A small encoder-decoder audio transcriber, trained from scratch: mfcc input.
Rows from block 7 of the audio encoder of a small encoder-decoder audio transcriber, named by matrix and row number. Each number is 128 + 32 x the weight over its row's rms, rounded and kept within 0 to 255. All counts start at 0. Numbers have three digits each. After the name is the row's rms in percent of the matrix's.
After each channel's rows are labels from the 100 clips, of 14848, where the channel reaches its highest value: "lies over" is the class under the peak; "strongest on" is what is common among them. Only what is clearly more common there than usual is listed. The data: short made-up English sentences, spoken by a formant synthesiser in many voices.
# conv: pointwise conv (encoder.blocks.7.conv.weight, 192x192x1), inputs 0-191

conv.9 101:128164074151099061120108118141130127094096100132191147155128132138107091117111126135150166198176223142164081120121110073139117133163121129115120150164108155205104134144086100113116153116072065129144167159112150089091086151094114108142107060159123124092120112124123122091130084112187129137116192211106123142168142153132124139143107158142097165126166093088166168184112114131188128190110166123162107186077154107129121109136130132116200174115142100109119130117163149104078084146153119129097175119117109076132110091183131116143176092083136182143112167143089165117154088071087069167
lies over: /ɑ/; /n/
strongest on: /ɑ/; /j/; "robot"; "beyond"

conv.186 110:077085115106058168101057164159102086080133105124122081112136173118090138081104116117141110126116117150128131124153128124102168154142180139085130140128129120132115127109125125180104150045127114065138148116143168127126172143105077142143132112098084157101149109125060108118130148063145111110080105121118072130145142129091041099083161135127118153061103115145177084159170130117137105093102172138086125174211084110174147110083084088134084096081104050134156163148131115199119074159130092125187116168128071154100072131161102108149100113154075123109184125126104156088149103123159129138
lies over: /k/
strongest on: /ə/; /ð/; "the"; /k/

conv.150 099:141111185162097091118127094090191174148085138070100141123125112173104175122133082077081089086133182089125146078119086081048121136109121080160100120139115133138102126128170089132094187079107172102115138117139116161107100171153140109166125140096113164170077148160076122095111131116129137158081042107168079139158071166112123132095138119094086116092114159110145122145089112143084123098108104126140131145138148123110153132104138127116076074177124141098133152073127119118194166121146135086159085162124108147106141154118142187121162110110144059176099068204092114130189078126075096181
lies over: /ɑ/
strongest on: /ɑ/; "garden"

conv.96 096:070127126167146066136126109176116149075133164127148110115131191186160041110086080112129133150112174090138110122131113129119148146090098111105140068078081093106087131060166111119099116096165130164133150089129090181103130113113142133142100150118129161118156108113089089145101126153163115140175161092113128136162113125188111116085147147133188124137103110087105171124213055062090138179132075152053184114081099159066094130157135112172125131166118182107144108099129114092119126108112137124082099166135179162147119114126150120180129105147089101198105168044116136108108106158108126153
lies over: /s/
strongest on: /s/; /k/; /ɝ/; /w/

conv.41 093:149154161158098117063125146187069179161089087137119110099159170105154149156099133137110104153101145153103094164079107128130115084112110135177141101136157135122148120127149087116121133092192124109053102123069162118071144171154103097151123141134057094142134119091111183177105139187105111116122167135092106076182104109089091177099159139139108103112209224202095134102178115121079102163132157127075169119129082125116138152131087072150174153124102113108140146063120120160119131120071127150149116131131172122127108156174107128150091125110151078122130106116119169128126045109113080065
lies over: /ɝ/; /aʊ/
strongest on: /ɝ/; /aʊ/; "our"; "feather"

conv.168 101:120149099121135113144078128159166172116109095160142062097172158102129152088106126137104104132135185050094123080147073138189122182165141137097157080127198154127136102135113144192126198098127150148147107155124122158088144122152137095184067117122132066146111101111133135054104143106130145124156161145117119155185118106057202100086135077159189121186096167120107127154150118138094136146074112096078105136143093163144125150179139124065165155053144155097125130153116155142162177138094090147071133172163085183096118186118122149134125173132116120092153137064135145111135171136115148136
lies over: /ɝ/
strongest on: /ɝ/; /aʊ/; "our"; /d/

conv.116 109:174146131143104156150148147143086122120133180179104079132109121115185101096131131096170143124064103120105136170172091102225145109086163150110109170134165170149082171069138151227167127136105162110167096124150123106132151108165113130124115078116129161082121138105140089109151156066166139091094067124125121078200107160103163053121081135149091143156155162108128106099083156170080081072127159124099126193163108138078140115111128095103102103131103123117077127117094138108116093101134120143124129150174155167115131112123156087162116188074115146166085129113143097086089138097141176053
lies over: /ɝ/; /ɹ/
strongest on: /i/; /g/; "her"; "green"

conv.141 104:102063112110114116106103062163025130080157160159130098118150099095154036140142130128092094074113095122191131151117101119090110181139109119156100158119141083135129115214118110099119113079132207159145111099169047137142143119151119103110134101144083126146118097149107153125108083127147156167158101164125178056126155095146138107139148090124096141142116149129105134139122112128159093130119140120147113094148083164100127103140103114066133149159085131194153101091109198087133156148121137178155167130186131085140129071096086120134058151153085154107180109117116092132193155075161132175
lies over: /ə/
strongest on: /ð/; /ə/; "the"

conv.30 098:156124119132174088099141157145138143120149075169162105151133092127109144180144132154140112132094121150090115140120109164116072166117100153127182139102129125118119112137174088165129115199133134131119099062154127123121157109130157119159119163096163193136125132150135148123072095067117073139164064161095146218062117137123083097100128156081171192165076107120137115134125157151175100163113106102102160048103179169125157138122184076115086104106129173083138132154165090189157109146109145148173124096129092113154132151187077142132134083200141138083057174084182142143184139146124102100
lies over: /ɛ/; /ɹ/
strongest on: /w/; /z/; "where"; sentence kind: question

conv.157 097:144119168077123141122073038142154160102096168188117097197092120104133087109105099204180101115145124118151084138173197109149068139125117207116171151148120138167124148134097091129132126085148161132100133142112111150126148123099148122129158134145099102102155171118164136109134134138108083103142097126112104144122126117064057137139161169173103130136110082097120137115138071114148153125117204136091092138140110094158130161119124178126157114135170100139141155098137071138112110118136086183110081140113105109098165132144179206079233122070126108128106215095123138184154103122094081159
lies over: /ɑ/; /tʃ/
strongest on: /ɑ/; /tʃ/; "watched"; "robot"

conv.80 101:119121115115109084149205141168122102179134139144111157092122075140120117104092120152131081116144158106137118147158071115082157094150120167103187141118062117110156091074133060119148120089094084068132115115086129097109137137117122135144119147099066152138074143137144155115137067193086106108129138149116130126084084167076114113105155139184088110136144162168113130115099127131142133070158102099112166165104131079115128124103120072089071099106140128119132148097131103134124094143117083109126067140204132113099145107084124163195112111122154199101140111144231142195176199071105062121
lies over: /ɔ/
strongest on: /ɔ/; /dʒ/; "orange"; "horse"

conv.2 098:121123074121150137094115127111162133151125116116110121153135179103087075122074162100121117178114034172133128103202156080076148123130107089168108163122088135146150165145169187104145077158115125117110090137090104118129121136130070151088151120101097121119079179093096108107132152136172166120060163118157092110102105174112118168127081129136095202135112128177083081118074128167147132150157094124103140133144173183063153183141112082117116121093083141072086146157044176130086082100137134123153133091058119121153094141147133174088113104070134107139074169145155130152129129119186160100
lies over: /aʊ/
strongest on: /ʌ/; "round"

conv.158 101:176172107083145110098104131143149085103139161173180199121117149126171141089153178126136128131065115190110113116185118093153127121138147083147167110112192142121127099082135180115133086142090144112134162130144078143162149099127092104079128106127149152097134077091117120148088135144137153093088097160144164093106090079116148109126176104141144096060142140212176123157131177047126137049125093150139142167138145097106120136094111140093145098168111069171093162120104144123078110116134113246064185092128150086143175115117142203157144118117122091165152147133152126129087127122097143133
lies over: /aʊ/
strongest on: /aʊ/; /ʌ/; /dʒ/

conv.107 111:113100117160138140094145076119180127165131110113091152158153088107143122118152149102098108091112027146112126132102099114168133117169245158113125124188072115124131110147107089115130133079145131132098079087077155162152133115170127095170135116155135125107120140105161101103115131127109157165108132103150138125170109097120109101123185159140085112163121211071128084084088158144106143134159122174179077162120144075098172153124169132032103139092089146171122115087179125177127073095095138171119090121136068134142171196084160186184133138113116088173128133166112108092123126143135099171
lies over: /k/
strongest on: /k/; "key"; /ʊ/

conv.155 094:058123139112086100130172120169133122087181142125096120107126122170100043164140134164120117141125067120135115178072148103141189111172148133162102111144117103137143139183152106095122058095121185137149148095107063083130078152083137166122073150104085140133176175124099137089158110107157127107112148084150101159085127108173145168160125135134079109045131116077154107105118098160118168063123176086098103158144161113120126151140119137109192118080127126159147132142116153122077101204111117074215166115073117103168146132160131098135078165092123116108096122064132099156167115167092120110
lies over: /z/; /ɪ/
strongest on: /ɪ/; /z/; "is"; "his"

conv.187 105:116068141042172099114076064160143142137114117157132152123189147102130129117155202149096075094109166133154120094113140130092124176083111058072112113127101124081115166099164133163082098111158090103176159163129093100125092090107156163152142097135165113116101128165097122167136088119140169111093144128110126139099127189067115172112117090136076110107105163100097136107172106145118114061082143182120151079131139119083164111135131151042105111129117136115143139110101036165167143108156104129138066135154100054128154148172148107109143151053119134108122140129137177142123169099113113046
lies over: /ɔ/
strongest on: /ɔ/

conv.1 097:167103131086059131110124075160142163113096124087128101157066110089107178092059063150110184152119121064178107166214095079150089188099114115073108093096131117112120190079154120124137135165136081091160090163076093091087115094093138159176131125095104180074107099124133122165112105141196089159121080112150108153158105143059149143124145139178143113177181113141078137148087174160155138091176098121127096134178116156082080142095119091123087115144128114091146163103179159115121101079113172108124140091152135091152136163097096147137168158148139137145109141144158118136121140104130105125
lies over: /s/
strongest on: "every"; "works"

conv.8 094:138097112156118156173146078175093147196148115022117144137095107071114164130139126149087113134107139078137157130137191138134103070123171120105146118128094150121130169149133115092107126169134067103143201127116158139140135184131117103119146068093121089098094089130063076161133094124189113143075082122135159178071073106171129112096081157123103153057127152098112092127127090051073106158129101075159167156129117121099155123104097129118137083139191093152114136115158218110111081157112126116142119085065150121188153120082139086151135123121115090113114124158141152149169111136165104122
lies over: /z/
strongest on: /z/; /ɪ/; /h/; "his"

conv.159 107:177142173096133119096117122116149077098111144109086041126109141125152172082079120057172138142082127127112109143081132127169104119114136113088091163150095084127130139181181095147091178064153079101218109114113090093128110081120133101194129141182166080097139083107120126131125144155114134134097087142142191123169106120162142113087172119118133097103181234166120078126134143145119106116134155090172133171091109095143120074107090158139143155200108115181128077142106132108073112152109172123117119142155107118112136154182114096156101146104141129133108094127128128090134067106065079085
lies over: /aʊ/; /oʊ/
strongest on: /oʊ/; /aʊ/; "our"

conv.54 099:144126102102136126098141129156185121127129106141143130133118062125109088099140075119090158151025106132088183075109131109116079102150130146088122175164166149120136184136164085119140111098137168090162156128114151170155120089132100097107139103120107167088135120106080141122186146097148223120180052085105108135142167078143109154116176153040128134139164134111101124116131138089050129127031166089096109127180103160124088105079109134111122161137100122137126139140152125134150147192117121109175196135153133089138150081129143087116169161154137130141114049138075125094125131204137120122
lies over: /z/
strongest on: /z/; /ɪ/; /h/; "his"

conv.19 098:173080116083152095102207138137068093130100135148083105180158143192150111108133101117068117068174121107131035089155095084149154122098132120116137117143147165083151115133129135130126086155159188178150081075141138152128100117067146115127129152109170125154098106144153110103191075112090131100161096060135089187080147125098157126098118107108095126124194142180112143164148119125180125147144124140113110105138067178102117125086069077090166119116114114134155131138136104112134085090098138115149086085150118131054113160144147152192119184096104161132061109107113081159164082144165146130
lies over: /z/
strongest on: /z/; /w/; "was"; voice: child-like voice

conv.66 102:143179113121162072157117092092111163134167161167139115142121138184172110133143128095145121105103075101104129112133136090162174110083150099141124155117067150129109139109127130130140116150137143162097131081160168168082110114096160165124099126097095104099142126115154145149165133120135170211146160086177126118169120170095125200096095043144138204166124180121152070101112145143113100068106106190091116093123173187098110126102101108094091117117108123144153101181097194108174135118127195123148129121077113110126058152149172182071168102102095066132149155069102134124164179110082092127
lies over: /aʊ/
strongest on: /n/; /d/; /aʊ/; "round"

conv.87 102:061145100109132074148106126106082075172141145172139137139073097074079116101119109174205123121106107130160138103168092149106116109091109141193121122129195177093118137087088060130068126179151138117094143113110204166120148115107147041177168122125107141162158122140088108146158147117106197154114103133132117090126156152083140077055093119207095140227139137205114127131147119120132090130104168084109105160101126152114145118130110142123130101120097132187146114156145126131158125111069101057130100161171161097125188123144109120135150109133125156084066108139114153135115154129113148126
lies over: /aʊ/
strongest on: /ɝ/; /aʊ/; "our"

conv.3 099:136125165065166157147110111140088068138178100094110117101191100102048143106073144128136148133047134149153123103134114154089093129082136156155097123152143082089193120107161114150123143064130119122088156152150112102196158183073100144122051137092087160099215130115169096175083109139148130113083099167092084128112139141102159106138121101110145103149129152082092119141153175126100096108170172102117180147137161183125098126117165130145098157121091117101101089159076166149172161110145157139125157127082122106137136152160119120116164108132148126051060181117134140119105185084110143062
lies over: /ɪ/; /s/
strongest on: /ɪ/; /ɝ/; /s/; "sister"

conv.134 104:150146159125121090166119132116134102087139174116111179096105171145131149143150133078137154117125124094146145194138170098107180145128115155131066105159145189126147070118071148133142148103147113137100160182115143056166074174068148174104160178143142066095103154102133136156176090134155111103145106124137127095126169122082174186166153170158085187111162085107087142190147118110193161081129167198087149162138144113199146111149201122103077137133137106092129148132118120098097140150102057137130103091131094089129187078153155108168141139105149200121145117096118105160112154168158138093
lies over: /ɑ/
strongest on: /ɑ/; /tʃ/; "robot"; "watched"

conv.61 102:141053137134098131093111150125124098120181120137115107069129119177115103122136149082118103140139167144134171094106108146117156074156126065118111125171142147130210121145138137104149165119190152118091175112165111141115210091091144147180199087137121075066134133092169134102128157146095084124115164140123131154135125140113093123113094115142122157133109166103108114144140098123188091135116104143086130108143169124123051123149137099125156071150144136088154135108103089139144164138145151126021118105138107134157124184144132195122206158202162133157146141147083091162146100119059096018
lies over: /ɝ/
strongest on: /aʊ/; /ɝ/; "our"

conv.83 100:137132118097104089099114126093165054113147163162077152107138089117149142095122118114136107136140146117122124103176170144059073162160122131074098191135141095082103098128126128100131158121134112121148069156090129091156175162177134081073105097111155094127214139105171081150088204092075082064113120161116156093128157194095111133111127097130148077082127125108100140160108175094176181163150108157117121128178057111160162114098096126154150126188154101097142136120159104107124159123166150139149137150137153155079093075150060147118177101129137084073130088124095073118073140164124114102
lies over: /ɝ/
strongest on: /ɝ/; /ʌ/; "our"; "under"

conv.4 106:133163141092132091133117128155115105053162149076146085113132125071135061084142065111141061099090105085187140122142116107133164137104167117117134140093135088115101122119121120147140124065123117133127123084191098165115185114144115100146138089114071117108156197176146104103087110103135116085142130151121125125124094105148086137114162127068129131093081132134087046125145130114110100109099146067081115097097059093120132122139104082149153125075064123156051156193113117096151127177117131133134142092108083143093172066111101089212120140081142181160188151099076102153121089121122091121
lies over: /ə/
strongest on: /ə/; "the"; "a"

conv.128 101:163131131110096151152161105144112107135092116128106083163192139143137100113156133084159208138066138113113107148142109134160099156067137099109099109138120128123102118144121082154163201113141110133141096122168084148093123153123155158183085117100134158197072105200065102090105118109144158128133129132146153099104098125087132108112159174099154113069087110102148107188135111163143167099063154081133088154080172110184116150135126080193136128128115177210110074157139153166123138075189165081095077101139112150120122076097122165106129059156121182096178118081153147074142124101131120140
lies over: /ɛ/
strongest on: sentence kind: statement; /v/; /ɛ/; "every"

conv.122 106:078176141175128096161140155074072061107134162127159194123098142160141096110150134117092094083142114085089120137155134114134118133137101097092089095136152075122076078150133167132114158122150167131091156144133098105172129102195102123136204109116155083139112163128118188108094051130118144109133124123098073126166088125121096075165151137126139093141161095116160175131111140107124056190119186104107087158084138105084166118130036132117093131117107117142115185100141096103130160163121108164194109182115117108075085080075102132137156088162166170118109136083101149122097176149098089081
lies over: /ə/
strongest on: /n/; /ə/; /ɑ/; /g/

conv.97 094:133105165064160070115164160148091187118100127157074131095119164111165086136099152144216103137151078153177166174129118169129107165087125073121208102173128167151144168160099120089135156181110158106095129165152097078106201163164140123135174117167115135126118087152089188144149136144068123120146129090100133086180155138172111073128147099140126128075099108153102121186122177089120072106140152122134121074124134146156092186130164118123127070102114136140116090179099089102104096097126112106149143108159178192164103106143107070109120188103100182096180116116135097139133136096134110112
lies over: /ɪ/
strongest on: /ɪ/; /ð/; /s/; "this"

conv.164 095:122157115148186082138193149204135123117150149123117090156094150102168067114060092111123176148154168114129108127176085141158161140075099153146116122089157101125115136094168093168146174106123074174133116125126100095123144179098081102147124151138138168128115109164127123152155119135120126220135103155070125136155170086081066151158144088162142112120124120113131086095082121183106111103178102187097119124156132156135087123099104115182116151178110151083167146167126223165198073146090129143104136120102127203126072177127105166109115110111110186137177134089139114101160153116110096171
lies over: /s/
strongest on: /w/; "works"; "that"

conv.43 096:129157109160103163157085134134103103153165106159132101154193128100122106067164083136136144146096153126190096138132101155146148141137110098148181139121087119126159174147071145149115105118140026097165113132162083060130111102129118137093096105133093180159161082085158060099173144034071108170061120117128126141119138156143115134146156135128083114122098044146119096162163087154083074130150157168159199123102095152165114164109136126077099092147099132103134094072134129186132148083146073118199151096201162150177106080145130154151108106156133108137159110128127152123102125116116137146
lies over: /s/; /aɪ/
strongest on: "this"

conv.125 098:102138079147103161074153110112132089086157126084141108153150177113089052043110090158130147119120117105143141145150091098094053054098143112173191062150080099110120124159142116164191125137098167108144129207168114150104116208129165136205122150159107120149118142137104076162156140118094099109081062182116113171138142082075127140143098118129178143086069110149209121135128188116144124138128160113161149108125110117095153046135092106108102129161128153189152151128109175130132136133151166153121148127152130133126148144138099120112110144192092152141154088117150133138080103135162171154
lies over: /ɛ/; /ɹ/
strongest on: /w/; /z/; "where"; "was"

conv.71 103:035136071114112168140092111167098089098153126143179129152166173082161149205144102144112114122132089087109125120136057116130104130180118158139136104122114099143158132100106161115114172043074089116148137114148168093146142121071090140131111124125133173128122150106133097072119068187130103121117094120153085111127108113160152181124187187122135170095135099049129073117157094083119118161121182118083112133063137113132095164146155070089108081098097091108138114134145088121125142131102168111176128106168145141207135135120124107153084182127170100125145077130102168184144143152121077190
lies over: /k/
strongest on: /k/

conv.109 108:159080119049175143125064156169156135065135144134115125104124143120116139152097134114118091115157100156200162204164076115090113146172114085124174132074116135138109054120078114115110165135109119089158090140114166144179055159147176130093144090097152117153103150164123120158126110132117127144128142101108166115156132129093098174081116138079124076187122080139115084120131126160095131142129106122169173134174136095098212102111110107108065190081160139112173083120122125122169117151090064171140143147126093153089147099138109081141131155112190083123142157132135117148135040204136133095
lies over: /z/
strongest on: /z/; /ə/; /w/; "was"

conv.129 099:082148151108150082191161097122100191058120152079136186102135152147120044185115119134075149154171162154110137105114144120095168142085085159133098133119157135064135132072119117121121063141113116148092124115105084104141126135123203126133167191095108112140125179162121069092137131096204104096130132163139153112175142152090109118138106161090143077148118121163128120158136093114156143113161147154110163140084107191111148117149145092086168071129099116073148122109122105125189150119081121135118155194089117140187160131166158096173148160120082116200128112120082120063170160112159089086
lies over: /s/
strongest on: /b/; /k/; "box"

conv.160 096:119113099140090104084112167152115151127124157084117082151142102093145124114047099118061107138163139137068020113134102096146115125109107169191136116151142152103160136099148115126124143122104065078110124167077118130116104150119100127131094103102136151082085143085108154090121147079150113142156167132166148181153116125088147063133127173148164081136143113169149091120153103118121144070115169168146106106172086118112098119086130108117115031147167155132177143139134144097187122098113146113127124118066122156110142091111156016154098148186147209089134107120154083065160149103088112150
lies over: /ɝ/; /ɹ/
strongest on: "her"

conv.79 103:143141139182096187147131099182084120185145104144108166122181141108161129127123120183110175107107173111106113148125151115076081157143110123159130099078068063158119085091167097104089073103097179118169170141070092087123106173135131088179141143112131095112125138151151172150085081114156138109121073129174119121117125077093175098109120073121071146149143147130144140163139092100167089169145124112130109127091097126180094172196143159137141107112118141129167065088083103190127119103138130168202143109164162138119115047081145162083148180095132094131129145134153126128174081179157078124
lies over: /z/
strongest on: /ɪ/; /z/; /h/; "his"

conv.170 095:133143146145135135145170138133169115122149085189119096123083153142155152137114151123105084098114180061153199136178086117079108174104054123098140117154154166125120098118101111120144150123096180151136079090079136115125117118109139073125129136144098166067113094129139093094061107092101086107097085184121104063114118035112094179135104104113120174069132108143103163153173116147165094111159097165094137138105154046103096134134078165087080148171135125056154153116202110120119132087160143084124123097155138096098193124069119109146189160138134123103146149160139143111135135184125176138
lies over: /ɑ/
strongest on: /w/; sentence kind: question; /ɔ/

conv.149 096:184067115063117117120086127116094157066079072085083114128136131077107100113122118066130141088150122144075146103113070119176128177087144189156133121119167152118142074123147112115075147117137111122157058094072122132146078129160175122142062072144152105116136127124093051071140137085105081139119105113165116142157145164171092179094133122175105165160055110145149120169103133090139127127132147152108162116155167144122108108109104154076129154113166119083134104047198106130135189130129113131138123103154117075123100189181108134113108094142105120069105117103143158094152102054136127154
lies over: /ɑ/
strongest on: /ɑ/; /w/; "watched"; /tʃ/

conv.165 094:099144130122157092125109107110133083119141132135148102092102154110110132128175147147099104100157138131160192115108127125145165035089140102131103102184155049120119100137115087115126072154093069115083111128096158080189121139135092084120177119169125120128193070152148181102145152083095078120095094088182095119062159120097136139136155140168066136130163152110177084105157090138139106103127149111172165140069144097124146186148161125139164089116145172129075087116114246107160152098091122157116111166131126113069113145107139190164142130122136092151137112098160132170100095109057139099
lies over: /ɪ/; /l/
strongest on: /l/; /dʒ/; /v/; "village"

conv.123 095:102109103125166094086181140140130130129097126168117179145096106147147122159142186206143174094092125105131103174104090085190072112095134158170117132108123132078129140169141125142134107105139114085106128161151094072182110188095149126150132137089117138121146069130109193142118052155196084123119121190149058115078119132170050122138083141133120195118102165164088101150134153191105165098099155111157122178125141075098126086102121073083144141111120111207177125093078092165143104076114120081081115190122161131160077137129112124097120117110110143127099112101141120118173125115145114154
lies over: /aʊ/
strongest on: /ɝ/; /aʊ/; "our"

conv.73 093:148169089092132138119083152178184142140129103120140114129071098054175144145103122154182114133137125079129137170136120138164164114141107116121139167194140111134125141111130159138207048195122208145161138119103110147113050097132133091153172126140142114155146115104134107171146111114147068170120101096094100114146115149168143132120129144128122168133127087189182170088172134133136114122078135040100123126101203083093143104121138184079113101117154097102149124150176141113141151141164157111141117086070046123168105104097103116118094123117161106132107110159199102157109115184191131063
lies over: /z/
strongest on: /z/; /p/; "please"; sentence kind: request

conv.48 098:108153160144141130181166138088205114155135134211055124115092138140093150136120154140094127113105090124098140113119151151138154076125168062183159127136123142151080116172145131143137066096134109112114136109123077160110164144108098122160141066105098125070182185141201155146137117074106109103117132129153153136080084112108164105109129169127101097126055147202106111119140090112168096154161097141091117046136115148088130110045125113106085150113124099122131141125103159092143085178154107091178078079086098103155133154125146157187139132121159107086171132042174110139131193134128119140
lies over: /ɪ/
strongest on: "that"

conv.23 100:097129095140170154123122165156079104085144170132135156097092132167151090179133130109143202085144102068134100118127088064111135105175074130128143123130142126120190141130193164108159161104169146167164125124113133075062085188127103154116141083091132108135096162066092174110173119088152102098158101144102195119181152132118147139140153076101130167158121115112156144092077072081102109119157136093137110205156117131146147141171110122176146176133124148086184174174143114150117103102086100076151136174122164099155095122156146114045166163143105119060088128137100160176093158158153128123
lies over: /s/
strongest on: /ɝ/; /k/

conv.69 099:131168087093120176134121114132149087070073078065207087148169092138118125135133106123148135141202129113181084182080139136103155132131151138155109083122150155172094123099157110078140136160118132133130094130053109115134202136114107115165155106068154158120171106173141084180102151085102158161146075118192131096153110063160124130111129214098175166046126138106113136118153136083146078087172109152145115103144115202096144129107127124105137160132148100078101127156167129173151157152084103115152157153125129118077135104159167102164156129134090119125093120105058127115130150065159122097
lies over: /ə/
strongest on: /ð/; "the"

conv.161 101:117136120176131121041054115149088137141089119120135116138178076178069090142101129124122152178081101158115177195178112125121164154161127110114137103144119137147129152083081103128136061086095171116137081099129114073078178154089099096157109124131161102203121106135101038133136127083110142131110080106127101152145145074124090104153122130131073126146187135080089089141151134040090118159047122128075145134135155107169109170156157111109178078110141117153160080177139135154098153114144143105105073092108164094132103138133130097122114156154075084134170114136135107135164112175158129117
lies over: /ə/; /z/
strongest on: /ð/; "the"; "needs"; "me"

conv.77 096:122160185119094097125152135113110131101132140112159133107105204092132154125112163109107146146176132102104162109110121155189067097127103144225166152094122130106197093109111090132152089135115150109191129204104107132187148154123129160126144103126098147159104137147072151196100099193085108115081179119160121148102122134158106119139148099144113123119152120168105098080141105157113171097079065072188119055097127113144089078077124149155085131148102083188218158124108143105103092161151142134089145201152155093128088147093113073138120135162190131117117154114149163108163146108121107119
lies over: /ɪ/; /ɛ/
strongest on: "there"; "his"

conv.93 103:209161106134092128112082131116121195142117125125163130132181119101159104171141145072132154168147110066079125142129096143124134085125103099147122119121118130141081129149141095094184244141135153163150131142134124080122088136132100093102143142147110147150099145106105150130073136132097106138126154122133228139108054158125036149104154151147071131115140140120165111167135058111110146113154115156139149103206218148106170095097137139094100124126165115112065152132123081121131099113129151068123160093125161199142111099125140148152165183096143115144055116107146145139131090153047121093
lies over: /ɝ/
strongest on: /ɝ/; /tʃ/; "teacher"

conv.64 103:061110143130115117130110099085101144121109126111147090056140071140122110176077184159082142135095118078115152096072169042102131115141105103136123134140080135080115142115158163084112103118169170086083105082103189131115136133140159052190140160124085105164136095140167151158144130081162073128146164043079163101151108124142141130114123141178100138067157123124093071111144112139104139173152163142147171120106136164118140137089123149133171094072144131146105199103135114114164184141110140135164107118114160117086209134095141085089105115118136142172093116156031126084164103112113121145
lies over: /ɔ/; /ɝ/
strongest on: /ɔ/; /f/

conv.22 105:136153155145157065135086082109142116093147139113047207097170150113084048079073144087107066116184103100100072195147155125121165150089061157145125151115101126159167152152120075117135123131172136139178176113078117138091110143127139098171079123135125131158119100145119097137179093068089118136139153108079090087088122120135170184098135111202163119068081142108167115129054091113112146139107125151163150118134141172135125214155156122114135133145099135136088123116142129069123131148092095105111113131152112099098175103166188082071108145129119107115161128120128150122138201140132121123
lies over: /ɔ/; /ɑ/
strongest on: /ɔ/